A small image classifier, trained from scratch: 5.44M parameters, activation silu.
Rows from block 11 of a small image classifier, named by matrix and row number. Rows with one number within an expert belong to one neuron, the router's apart. Each number is 200 + 20 x the weight over its row's rms, rounded and kept within 0 to 999. All counts start at 0.
Before each expert's rows are labels from the 100 images, of 14976, where the router gives the expert most weight on average: "colour at peak" is the nearest of a few named colours to the mean colour under the peak; "responds to" is what is common among them. Only what is clearly more common there than usual is listed. The data: simulated stained blood smears.
# router: slot weights (model.blocks.11.mlp.router.weight, 64x96, trained with AdamW), inputs 0-95
# up: expert up (model.blocks.11.mlp.up, 32x48x96), inputs 0-95
# down: expert down (model.blocks.11.mlp.down, 32x96x48, transposed), outputs 0-95

# expert 14
colour at peak: pink
responds to: small spheres; lobed nucleus
router.28,207,170,200,188,215,171,192,142,207,182,179,229,213,187,199,230,179,182,225,191,199,180,200,183,197,177,189,170,207,210,227,183,215,240,153,202,210,193,169,182,223,187,200,206,209,181,228,201,205,219,181,184,239,191,179,218,204,224,186,187,213,213,190,247,217,199,233,166,208,198,190,171,227,203,200,199,194,186,180,215,184,183,231,227,194,213,177,179,197,210,188,223,213,229,217,193
router.29,212,173,190,207,227,160,228,191,217,228,212,201,190,182,191,163,194,182,212,193,186,158,203,202,202,188,190,188,209,224,163,173,199,226,209,202,179,210,199,192,213,187,215,278,218,154,191,212,182,197,234,181,190,194,196,169,185,194,212,223,174,230,164,202,183,216,211,191,218,214,218,183,180,213,184,195,214,208,201,222,216,207,209,207,228,168,181,205,191,185,178,224,215,188,202,197
up.1,207,220,213,215,185,167,165,190,172,194,167,161,180,198,215,198,233,180,223,206,176,197,184,239,197,198,202,166,181,213,234,180,210,224,192,213,204,214,192,198,209,186,231,199,185,210,191,201,170,203,192,202,185,195,189,167,233,185,192,201,199,206,191,205,184,230,204,195,194,213,177,203,197,211,186,193,184,172,188,238,182,221,197,243,218,240,207,193,204,230,187,186,257,244,209,190
down.1,229,208,210,210,237,196,197,173,201,188,172,209,239,188,208,223,209,207,175,171,184,220,200,214,157,167,203,220,151,204,167,243,200,189,215,171,227,196,216,213,175,218,208,185,239,191,240,173,200,224,233,216,164,195,186,220,188,213,188,167,193,198,220,207,209,211,186,192,216,180,190,203,183,181,166,230,198,221,182,206,189,187,204,185,172,197,229,186,198,210,208,199,208,198,209,192
up.2,190,168,170,182,186,195,208,193,212,230,215,192,215,208,204,184,197,208,226,228,205,192,191,192,198,234,208,190,233,210,199,225,150,223,207,203,204,208,190,242,218,164,230,171,181,200,187,166,194,222,217,199,215,187,196,191,190,168,226,218,210,226,222,186,231,226,210,160,185,224,213,188,225,209,222,204,195,165,164,203,224,206,200,243,190,202,210,205,203,182,196,168,165,176,200,199
down.2,170,202,219,175,165,223,207,211,213,210,199,227,242,226,212,202,176,188,209,191,196,198,187,215,195,226,196,226,218,217,225,228,202,212,191,155,202,172,195,217,200,171,213,217,200,188,239,185,201,207,231,228,234,186,236,189,179,230,188,223,253,214,180,201,195,168,198,159,234,204,205,194,195,158,200,208,192,218,191,216,210,180,196,190,212,181,194,193,224,211,203,183,226,209,182,201
up.3,193,211,206,206,222,217,167,181,243,204,194,198,193,188,231,224,240,199,205,176,197,193,163,185,230,190,211,219,187,184,203,193,199,249,169,187,218,201,192,160,199,171,200,210,210,206,197,219,217,189,161,209,201,183,179,230,237,182,222,197,173,173,211,213,208,167,230,199,210,203,217,207,199,200,211,215,217,229,201,194,188,188,207,150,211,187,190,172,203,208,207,208,183,184,164,244
down.3,216,183,206,236,178,201,220,233,174,191,192,213,179,198,194,198,204,213,215,211,215,168,232,191,229,201,187,221,217,222,206,192,230,239,203,191,198,221,223,257,208,209,230,203,233,213,200,234,157,212,179,169,206,204,231,193,181,195,190,205,172,201,223,192,211,206,183,234,173,198,207,209,186,236,197,178,184,195,210,191,195,184,211,162,203,235,215,216,157,203,198,196,196,232,203,193
up.4,179,189,208,167,198,169,193,206,226,186,164,231,211,184,210,219,199,219,197,202,213,223,210,225,194,200,184,142,224,183,201,207,208,175,192,222,169,237,197,185,239,162,187,210,187,198,181,193,238,153,191,207,201,226,224,182,200,208,210,181,206,198,173,186,232,227,180,177,171,188,207,178,188,182,179,185,180,208,165,185,195,209,207,217,205,198,200,157,199,190,206,188,222,190,218,191
down.4,165,230,181,221,210,147,189,224,218,238,181,191,223,224,236,195,185,201,189,196,222,193,248,164,210,198,213,227,178,204,233,179,195,225,188,208,219,172,175,202,191,187,183,183,225,221,190,202,207,220,211,192,186,184,211,188,205,209,212,185,183,202,188,223,177,173,201,207,242,194,218,220,208,199,222,189,226,161,231,203,206,226,205,187,221,195,191,242,211,220,210,218,195,190,183,203
up.5,213,185,179,174,180,228,169,203,191,189,172,192,237,182,193,215,235,204,183,217,204,194,214,223,205,220,175,211,201,213,197,205,187,197,166,213,213,202,193,203,207,172,173,138,226,164,194,205,201,206,190,191,187,211,171,203,207,166,179,198,204,210,172,205,216,189,236,209,200,180,185,203,209,169,205,226,208,207,213,206,206,165,169,180,199,241,188,209,217,183,236,217,204,198,157,239
down.5,180,206,186,181,189,224,185,207,213,203,215,221,209,190,168,172,192,202,134,219,232,178,219,218,214,175,192,223,174,195,229,210,210,226,190,189,211,202,230,185,221,165,240,222,179,226,195,194,191,185,170,199,208,185,224,205,182,221,198,215,214,195,218,180,198,195,191,248,217,198,220,209,199,235,194,204,199,180,171,191,209,198,214,179,212,223,215,226,196,211,152,168,208,213,199,223
up.6,219,202,209,179,201,219,242,188,230,202,206,217,192,173,189,184,207,166,220,203,185,198,172,200,218,198,193,190,213,209,182,187,226,175,226,184,195,191,224,183,218,195,197,216,220,198,159,206,208,213,189,206,205,148,194,180,187,189,166,220,173,212,212,192,175,207,178,168,208,191,197,183,202,184,213,204,210,166,201,182,165,181,190,194,235,194,195,198,225,207,238,163,211,199,140,241
down.6,233,214,242,218,215,160,195,187,186,200,250,191,205,174,205,200,194,212,195,187,200,204,200,209,182,183,178,210,205,188,179,210,226,211,194,202,175,193,191,235,148,187,175,182,174,189,211,209,179,193,221,186,199,183,203,162,201,196,225,226,225,252,196,202,218,173,204,198,197,193,206,189,194,227,190,184,157,195,187,168,209,185,194,219,173,214,209,222,182,202,168,178,186,173,215,165
up.7,187,190,206,191,191,197,235,195,180,184,213,201,170,198,194,181,185,200,215,170,205,185,216,204,214,186,209,163,201,200,239,191,199,177,220,197,202,226,204,191,200,159,203,237,206,219,245,212,194,202,202,191,138,150,208,197,214,231,194,221,199,216,195,226,242,237,189,192,225,209,191,190,175,182,224,200,188,184,233,165,196,179,181,208,192,193,170,205,171,219,219,206,198,222,187,182
down.7,224,174,236,188,210,198,168,177,197,195,241,183,193,195,216,178,235,224,197,232,211,195,183,215,160,202,174,226,225,234,195,217,162,163,197,215,218,179,199,191,204,211,163,210,214,178,188,198,203,205,199,209,183,168,199,171,211,200,203,193,170,192,228,210,207,195,239,192,198,158,199,219,195,207,199,192,243,199,208,205,181,233,204,237,223,195,232,214,204,197,174,209,194,216,177,201

# expert 5
colour at peak: pink
responds to: small spheres; crowded; no large cell
router.10,223,179,172,233,204,166,211,219,189,198,217,199,194,146,200,218,229,176,250,197,186,172,179,206,195,191,209,168,218,217,173,204,203,231,225,206,200,234,199,183,217,191,212,211,193,214,169,211,172,195,195,164,173,196,196,180,178,177,191,182,191,184,175,223,199,194,201,205,180,237,199,205,234,212,166,171,248,188,196,170,214,210,206,199,196,193,171,204,194,220,217,217,195,199,186,207
router.11,227,190,230,213,218,221,239,201,235,178,228,199,210,226,221,238,159,195,221,193,211,152,196,239,198,177,213,209,221,219,198,175,226,199,185,179,182,208,201,209,181,177,226,188,218,234,211,195,214,221,200,206,231,208,221,177,211,207,227,196,204,199,204,197,220,192,195,184,205,201,181,181,181,216,160,200,211,178,176,165,209,204,219,203,188,197,224,249,178,205,216,192,234,209,194,202
up.2,190,203,212,217,201,207,210,201,201,193,231,198,158,175,230,181,175,188,205,196,215,132,179,251,160,199,206,197,194,192,203,216,202,197,211,213,222,217,221,178,228,177,198,222,217,194,167,205,173,219,207,222,172,193,211,209,202,203,172,165,209,186,190,209,213,206,174,200,196,202,218,197,214,167,201,164,220,196,168,182,182,217,222,239,198,183,207,225,208,200,212,159,220,182,209,196
down.2,213,199,203,177,215,209,194,187,201,220,179,216,207,237,210,229,194,216,189,216,176,214,191,245,201,194,196,216,213,225,199,233,185,195,185,170,172,194,193,185,217,210,223,212,211,209,184,193,227,194,183,225,214,150,219,191,183,227,179,210,188,188,190,175,211,183,184,179,213,187,166,222,235,222,186,204,184,199,211,214,245,193,177,138,181,190,175,154,176,201,192,210,220,198,190,189
up.3,208,221,197,192,206,215,193,170,172,173,233,186,181,172,162,198,218,160,195,210,224,183,211,247,203,211,200,241,204,181,212,222,188,193,221,171,234,186,204,191,221,190,214,187,215,196,194,207,191,203,197,253,193,200,226,179,201,220,159,221,179,211,201,206,227,191,180,197,185,216,180,200,192,185,240,183,192,205,186,240,178,210,205,234,204,192,215,192,171,188,191,171,209,223,190,168
down.3,193,184,194,225,215,228,171,195,184,188,193,203,202,229,168,177,236,199,194,244,195,180,196,209,194,214,177,209,201,212,214,192,201,197,207,175,204,189,176,211,181,221,204,222,212,196,215,189,211,228,192,214,245,157,196,204,173,192,202,210,187,166,193,160,239,208,199,216,218,148,188,196,176,220,188,185,198,185,175,172,228,187,243,169,189,182,210,213,184,186,216,195,235,230,191,203
up.4,219,210,232,172,203,202,203,219,202,191,159,232,238,195,216,164,217,234,173,163,219,199,181,192,238,162,205,200,202,189,172,214,181,179,188,220,204,204,194,211,214,195,194,198,209,223,206,182,222,150,224,195,221,175,187,210,213,173,235,195,210,159,189,211,195,167,216,228,194,219,216,194,211,201,193,213,173,199,197,206,213,159,217,185,194,192,205,202,223,218,178,231,221,212,209,191
down.4,169,170,193,196,226,207,208,220,184,223,208,220,225,189,210,172,218,208,205,184,219,216,215,155,169,177,226,212,181,202,194,203,192,191,197,217,232,206,226,189,222,178,198,187,184,173,167,196,189,228,220,186,190,183,191,215,246,186,188,192,188,198,208,194,153,215,192,199,215,195,218,216,190,197,208,187,252,193,238,212,181,229,162,217,207,222,180,241,189,230,187,193,200,185,216,177
up.5,206,194,230,212,224,193,228,222,183,209,198,199,214,171,216,178,178,208,188,213,173,212,176,192,183,198,187,194,162,160,184,190,190,198,192,192,183,235,205,213,195,234,206,200,212,188,209,187,190,201,219,196,193,224,222,218,158,172,203,161,253,182,176,186,197,220,258,225,215,205,175,203,198,183,208,203,169,190,179,223,191,202,209,184,191,237,184,215,195,193,198,194,195,206,153,230
down.5,199,174,206,177,213,207,196,213,234,210,184,210,219,199,234,190,218,192,220,184,225,255,193,229,199,232,226,190,205,214,197,184,243,172,161,197,213,171,186,181,182,202,176,206,183,187,172,201,236,195,246,140,202,206,218,197,223,224,196,198,219,231,208,206,196,210,183,183,207,211,182,188,189,199,174,204,186,205,216,196,202,177,170,216,206,203,212,172,222,218,209,175,209,224,221,196
up.6,203,198,193,243,179,185,224,183,214,197,209,216,198,242,190,216,189,218,224,205,192,162,224,197,219,194,172,250,174,206,188,178,200,189,188,208,205,204,194,201,198,192,238,204,203,211,226,197,193,213,184,177,204,186,186,211,208,180,208,199,190,208,212,208,240,146,204,165,184,187,192,183,177,226,176,206,182,170,180,195,194,249,180,201,197,166,160,181,199,216,211,211,233,194,164,188
down.6,149,213,219,197,217,201,226,189,168,204,183,230,200,230,211,185,188,254,206,211,211,222,212,170,178,180,187,190,215,194,180,180,188,212,199,193,211,205,228,208,197,187,262,195,204,219,195,228,182,178,207,221,193,209,184,190,183,192,217,190,227,185,211,174,175,208,189,178,201,216,205,229,181,195,196,214,178,172,193,196,195,184,226,260,227,191,199,209,226,221,224,178,174,202,199,198
up.7,199,215,212,193,190,180,194,169,236,225,217,211,201,213,183,203,181,220,247,227,161,224,193,199,162,193,205,179,176,233,181,197,198,179,180,207,195,248,189,186,210,207,228,216,193,212,204,211,178,208,169,209,179,202,208,163,212,165,224,213,177,208,201,198,205,201,192,151,192,175,175,189,210,190,199,201,209,189,189,198,187,200,212,231,248,205,161,191,202,211,209,197,232,233,224,208
down.7,157,203,219,205,209,210,205,179,182,201,197,269,207,209,218,181,156,206,219,189,199,192,174,205,184,202,192,222,193,182,181,182,209,189,155,157,197,198,220,204,176,192,205,210,184,191,193,242,233,183,180,204,221,198,163,214,224,194,199,201,188,187,216,174,216,181,182,185,191,190,228,217,223,218,188,197,242,204,204,170,224,214,212,208,211,168,185,214,224,236,217,196,186,204,193,220
up.8,194,215,181,193,192,218,205,211,235,217,219,185,205,210,234,202,181,154,219,213,210,218,186,200,192,189,180,201,229,160,136,211,196,220,206,179,200,209,212,188,194,172,243,206,153,196,207,196,206,204,207,221,218,193,202,211,190,190,184,233,200,197,178,221,200,206,188,220,195,200,208,200,231,190,201,215,227,226,189,171,177,170,195,226,236,220,152,206,197,234,211,201,178,181,204,177
down.8,190,188,212,177,186,167,203,203,212,192,210,220,179,224,176,228,187,158,238,219,187,228,183,214,179,214,218,173,200,201,215,196,184,171,212,194,187,233,222,231,215,187,224,203,192,209,208,232,229,200,224,223,213,188,173,186,211,226,205,204,212,197,231,163,204,181,192,208,205,250,194,186,215,208,194,183,232,209,192,230,228,187,211,222,159,188,189,238,188,186,203,184,173,215,178,218

# expert 12
colour at peak: grey; purple
responds to: lobed nucleus; ovals
router.24,198,190,178,244,207,212,214,197,201,212,183,223,199,199,206,184,230,161,212,223,211,222,193,187,193,181,232,171,194,190,192,201,216,191,199,217,147,200,182,191,191,193,193,227,237,179,178,187,185,180,193,229,199,201,167,179,177,213,185,203,227,221,171,196,212,223,215,202,220,183,206,250,222,243,185,177,170,195,214,194,226,213,212,209,186,197,224,216,178,214,223,222,225,164,209,223
router.25,175,196,186,232,202,179,222,199,219,191,208,236,188,207,233,194,201,191,212,225,226,161,198,180,172,182,215,169,203,175,201,182,199,236,177,172,191,210,218,202,204,155,199,207,197,214,206,215,186,209,216,203,217,178,198,186,212,199,167,228,222,188,202,185,252,203,170,231,177,206,198,221,158,237,158,207,217,155,208,178,196,219,216,207,196,199,180,216,190,206,193,207,228,198,193,196
up.9,230,223,189,148,203,189,250,202,186,190,187,174,169,182,229,176,226,210,202,195,194,205,235,199,190,234,207,174,223,194,215,186,192,207,203,197,205,235,208,216,159,210,227,190,199,220,177,216,174,170,223,192,193,229,185,226,218,209,191,181,141,191,189,198,231,213,208,213,214,213,229,206,185,193,203,205,182,197,228,209,165,197,197,187,193,169,227,209,212,209,197,182,226,197,198,198
down.9,208,191,191,224,222,193,199,227,187,199,247,188,207,222,167,203,195,171,211,203,203,209,221,165,216,220,182,159,157,215,210,175,172,195,196,228,190,224,226,193,195,229,195,191,175,189,198,208,206,218,216,210,190,198,184,207,203,200,228,179,216,215,182,204,137,224,155,217,200,197,185,195,236,186,182,201,204,196,225,233,203,187,190,198,211,210,215,215,187,191,160,181,187,236,178,213
up.10,183,209,186,234,176,219,191,223,188,201,216,181,189,234,203,211,181,204,206,187,210,197,214,208,225,217,200,194,175,153,198,230,214,172,170,194,202,187,227,172,227,195,185,208,200,197,217,201,187,186,197,214,213,229,224,209,250,190,176,222,190,219,186,198,232,220,187,219,181,173,214,183,192,190,182,189,253,195,184,190,211,242,179,187,201,202,224,166,171,220,197,188,223,158,220,191
down.10,188,207,194,211,204,239,235,179,200,206,187,244,188,201,207,186,200,185,207,203,186,167,233,176,164,213,186,193,196,227,205,215,185,230,181,193,203,201,175,213,208,206,198,192,209,176,214,173,212,214,179,194,192,184,197,240,187,133,173,201,210,219,207,192,232,142,202,200,192,204,186,198,216,206,242,186,180,177,186,217,228,204,223,180,212,227,195,179,174,184,207,169,199,184,208,200
up.11,219,227,201,206,179,168,201,203,190,192,162,197,184,182,207,201,224,246,229,171,214,168,177,212,205,233,210,209,220,210,246,199,238,200,207,233,209,198,200,184,149,174,206,243,200,206,204,183,181,166,193,175,179,229,169,199,211,202,197,231,209,182,216,201,199,185,206,218,224,204,181,197,173,196,188,220,170,218,233,194,222,199,218,183,198,192,218,169,188,217,203,189,178,196,202,204
down.11,176,204,174,149,185,211,223,169,193,179,205,218,201,204,182,199,215,202,214,205,195,209,206,169,186,194,210,210,210,182,240,197,176,193,234,213,193,195,217,217,217,212,215,194,191,210,186,209,246,212,207,221,197,196,179,200,206,219,205,164,175,203,152,235,170,196,239,223,230,200,221,179,228,147,182,197,205,170,193,217,172,189,222,197,200,209,200,242,219,195,212,191,207,186,216,218
up.12,194,199,171,198,220,196,224,199,211,202,203,171,238,203,196,238,231,177,210,219,207,195,176,162,194,186,194,167,218,201,173,193,191,212,219,200,195,195,159,225,179,204,208,204,212,211,233,192,201,178,197,199,204,154,200,194,185,179,198,210,200,204,189,222,191,169,169,158,193,187,216,234,188,189,206,183,217,167,256,189,207,217,193,201,201,225,171,197,168,205,173,171,243,210,200,187
down.12,190,183,203,200,200,193,202,208,197,193,162,191,220,222,182,184,170,211,168,156,201,215,197,228,194,211,187,247,197,192,224,210,183,224,180,185,219,163,223,202,207,167,197,237,208,196,199,180,193,198,190,240,196,207,199,222,202,217,167,236,215,199,229,208,186,181,190,213,189,212,211,229,247,224,205,205,251,201,196,189,183,159,187,200,212,161,184,203,212,219,194,205,175,188,215,221
up.13,213,165,190,207,199,190,191,203,208,225,196,229,225,205,216,212,199,170,230,193,180,221,193,199,192,184,199,193,198,217,183,200,204,248,173,211,214,210,156,215,182,175,214,199,144,213,206,198,197,249,199,208,229,199,188,201,194,171,211,226,210,216,211,205,216,208,201,168,172,193,176,207,211,232,178,206,218,206,175,204,163,152,190,220,213,230,207,208,207,217,181,168,179,187,190,163
down.13,212,225,205,197,217,194,203,232,206,215,225,200,200,191,188,224,149,192,216,186,227,203,171,207,181,214,212,187,194,206,169,161,210,212,191,177,233,194,235,220,165,200,221,191,180,181,183,206,223,213,182,210,191,209,211,211,190,221,242,201,234,190,194,176,197,217,193,179,188,184,216,175,246,219,221,224,212,225,197,209,223,183,200,256,174,205,191,216,211,204,192,203,180,174,159,195
up.14,185,180,189,200,210,169,230,161,187,189,220,221,212,228,209,191,153,225,178,230,220,182,245,220,188,202,224,208,173,175,199,224,205,171,193,227,240,197,219,215,194,216,224,179,206,185,187,197,204,175,192,186,158,196,205,206,188,206,206,200,235,214,175,198,244,230,193,159,211,201,189,206,222,212,192,211,212,179,198,197,207,206,195,179,200,178,214,158,187,207,220,230,195,200,222,187
down.14,208,218,197,171,214,189,161,220,239,197,176,224,219,180,192,194,237,239,196,184,204,195,212,203,180,173,200,202,164,217,195,197,184,198,218,182,163,202,222,179,215,198,211,190,228,203,207,157,216,208,193,225,202,205,187,190,196,160,185,198,228,203,206,178,200,166,197,199,207,209,230,170,192,200,180,191,177,177,225,214,153,191,210,182,231,214,207,236,196,213,152,222,183,190,202,217
up.15,202,188,221,214,222,226,199,177,178,178,163,231,216,196,218,207,201,185,168,160,162,200,206,227,244,222,217,199,223,203,185,209,184,229,173,209,167,235,204,206,188,230,172,201,202,172,190,222,197,212,192,161,214,203,221,206,183,210,192,200,209,208,187,206,178,251,209,215,189,173,205,186,197,201,203,201,223,219,199,176,193,183,187,174,206,206,208,211,241,196,202,241,195,206,163,224
down.15,223,221,205,175,205,157,238,190,217,241,222,172,203,180,210,198,217,226,218,184,176,210,229,161,207,198,212,213,190,211,178,179,212,157,185,170,240,195,186,149,190,190,206,195,198,178,188,190,196,227,221,165,221,205,172,220,223,190,211,207,181,189,199,218,215,185,218,195,193,221,209,209,185,209,197,205,183,179,198,200,192,166,185,189,177,164,233,216,209,229,176,199,205,201,224,211

# expert 19
colour at peak: grey
responds to: two lobes with orange grains; crowded; spiky cells
router.38,227,232,181,241,186,211,194,186,205,207,218,214,221,204,190,194,204,194,223,204,192,203,194,190,170,175,222,179,247,197,201,218,207,196,231,228,167,193,236,194,205,180,212,171,188,209,210,213,169,212,189,172,167,186,169,178,192,215,187,193,210,233,236,202,195,167,209,178,217,228,248,184,217,215,197,241,169,187,224,197,182,189,167,216,189,208,186,224,190,195,185,216,182,192,183,204
router.39,209,195,194,226,197,187,218,156,216,223,206,211,189,218,162,215,193,195,222,196,183,190,192,209,212,216,205,212,220,189,182,208,231,208,212,228,152,248,200,211,189,212,158,241,200,215,208,188,194,204,224,210,174,172,186,196,180,163,176,218,217,221,194,188,216,192,199,227,202,204,230,193,231,227,189,193,183,208,203,220,214,179,208,176,194,225,169,219,182,191,227,216,224,184,152,203
up.1,190,220,187,207,223,189,205,199,208,162,231,217,201,228,198,215,215,195,167,196,208,198,194,200,215,183,214,207,214,213,191,209,196,166,169,186,207,189,181,218,198,239,172,209,182,209,157,189,216,149,227,176,180,223,207,218,204,229,229,219,206,180,191,159,244,252,181,198,210,189,203,191,203,212,236,204,189,232,230,190,210,205,183,178,227,193,211,190,172,207,194,219,196,185,215,213
down.1,172,178,245,216,212,165,190,192,221,179,188,183,228,214,217,256,227,193,191,207,196,209,230,227,178,235,193,209,167,213,153,215,209,221,210,214,226,198,188,188,181,175,182,196,194,205,210,223,204,198,235,223,188,205,210,190,233,219,190,190,191,191,192,223,158,208,173,193,197,196,180,228,205,180,227,191,193,190,173,185,218,228,179,188,205,211,210,193,212,245,207,209,212,209,206,180
up.2,176,231,188,195,195,211,177,185,196,210,192,188,213,176,165,204,200,197,215,205,206,218,201,203,176,188,216,165,191,222,212,177,230,273,216,189,202,195,208,184,206,227,193,164,187,209,196,225,187,235,219,219,214,180,163,191,160,201,207,202,202,206,177,200,188,210,218,186,213,193,212,199,213,203,201,213,158,208,223,215,194,221,202,191,163,212,215,227,230,197,206,228,190,167,180,253
down.2,195,240,205,193,210,211,211,208,175,213,196,223,186,198,210,181,183,203,183,174,229,209,198,185,203,178,186,209,223,205,227,197,234,209,181,212,248,174,199,200,195,215,151,200,181,211,160,203,195,214,194,186,222,202,187,186,220,174,211,176,182,226,158,209,181,199,244,203,206,197,202,204,199,173,238,218,191,187,261,188,175,170,194,197,157,184,202,204,209,189,208,193,178,217,178,193
up.3,185,203,232,215,202,179,209,195,212,223,194,226,251,216,205,228,228,233,188,181,199,191,200,167,211,245,226,155,208,193,229,219,226,176,201,194,239,197,168,208,199,221,168,194,214,220,213,210,182,192,199,205,203,186,213,173,162,197,220,181,149,203,205,195,200,228,188,188,204,175,195,197,178,203,229,182,209,194,239,180,198,201,175,222,194,208,198,193,231,184,177,212,210,197,207,219
down.3,196,240,190,189,181,191,198,230,192,173,199,201,166,221,201,200,236,218,182,205,200,219,182,220,180,168,177,217,228,205,204,167,193,157,145,216,215,191,186,175,204,193,215,205,178,175,150,177,221,200,205,209,215,182,197,226,222,192,213,181,199,151,210,211,167,193,197,193,204,202,182,193,247,186,183,193,196,200,188,236,222,201,194,214,193,213,166,211,201,211,187,192,206,207,177,180
up.4,221,179,195,227,233,192,190,181,216,228,212,226,197,198,205,217,197,164,224,206,205,183,191,162,222,203,200,189,205,197,191,191,222,192,203,222,203,192,205,215,212,276,177,179,152,227,217,208,208,196,210,190,196,182,190,195,169,170,203,178,194,174,198,222,181,212,201,208,219,185,223,192,163,192,198,205,196,175,246,185,195,200,200,158,197,211,212,235,218,200,199,214,151,202,194,214
down.4,228,246,230,192,205,200,224,200,184,171,199,178,182,215,189,178,203,233,218,201,197,173,174,213,175,158,213,180,212,220,237,162,192,219,205,209,219,219,223,150,182,217,189,205,226,200,176,217,215,187,175,201,213,226,208,202,203,200,176,199,201,180,222,199,179,200,244,236,214,209,169,190,212,203,209,205,222,220,195,210,210,212,243,213,179,224,173,177,215,190,206,193,198,179,207,197
up.5,216,186,183,191,197,216,191,190,186,192,181,219,228,248,209,204,205,190,190,235,192,211,236,183,180,205,179,226,184,208,189,217,174,175,199,181,202,208,223,189,236,227,204,203,214,168,184,193,202,170,181,188,149,189,190,200,182,229,196,212,231,192,167,196,216,191,206,185,206,162,219,225,172,198,189,216,211,202,143,208,182,192,211,172,225,202,202,188,187,191,245,208,164,201,182,186
down.5,206,201,211,182,223,197,162,204,210,177,197,196,187,199,198,145,214,193,243,213,208,179,183,235,188,197,199,221,234,182,218,195,193,207,204,202,191,225,169,173,170,190,200,199,198,236,195,201,200,219,176,210,211,193,204,166,194,186,213,243,204,221,226,144,201,185,224,207,214,195,193,193,201,197,199,189,161,175,187,189,232,179,212,226,169,195,202,186,208,228,151,186,217,173,209,202
up.6,177,202,207,218,201,173,234,164,191,211,188,225,196,220,220,229,196,213,224,212,208,215,186,208,175,191,213,177,170,184,207,178,224,154,208,205,208,210,201,214,231,211,181,206,200,183,168,198,199,206,207,162,171,223,205,228,213,176,183,198,205,204,200,230,241,200,164,213,230,202,206,195,187,244,188,178,214,177,166,216,219,214,187,214,233,181,211,233,222,212,215,183,183,210,220,228
down.6,223,201,214,203,201,184,180,224,176,185,191,213,168,196,188,188,179,185,172,231,223,215,204,208,200,213,207,154,216,249,180,182,178,174,220,185,181,208,203,232,219,184,185,163,200,207,178,188,227,199,190,191,207,190,208,160,191,242,213,212,165,157,217,189,210,202,210,175,202,172,205,213,173,210,213,196,193,218,222,188,224,244,214,196,234,199,238,210,208,202,211,191,224,209,221,199
up.7,217,199,209,203,208,235,189,229,183,180,169,190,199,213,199,232,144,192,189,212,235,214,195,228,198,211,186,225,213,181,154,199,145,194,181,202,193,198,226,224,180,181,219,209,193,157,205,219,229,180,221,184,215,209,190,205,195,224,225,220,237,188,211,202,186,183,188,175,197,173,206,188,192,176,230,212,201,227,198,222,197,192,198,239,195,222,202,204,202,187,176,201,214,221,231,193
down.7,192,201,208,177,204,179,212,188,171,194,197,196,200,205,212,159,217,217,204,183,163,181,171,255,208,244,214,212,184,208,189,196,181,167,204,190,179,207,172,198,178,173,196,233,186,202,183,258,221,220,201,192,205,208,202,190,180,226,202,217,235,187,228,183,227,186,202,182,205,186,170,183,196,208,173,187,199,216,195,224,212,166,182,198,186,172,247,194,193,186,208,172,209,209,217,189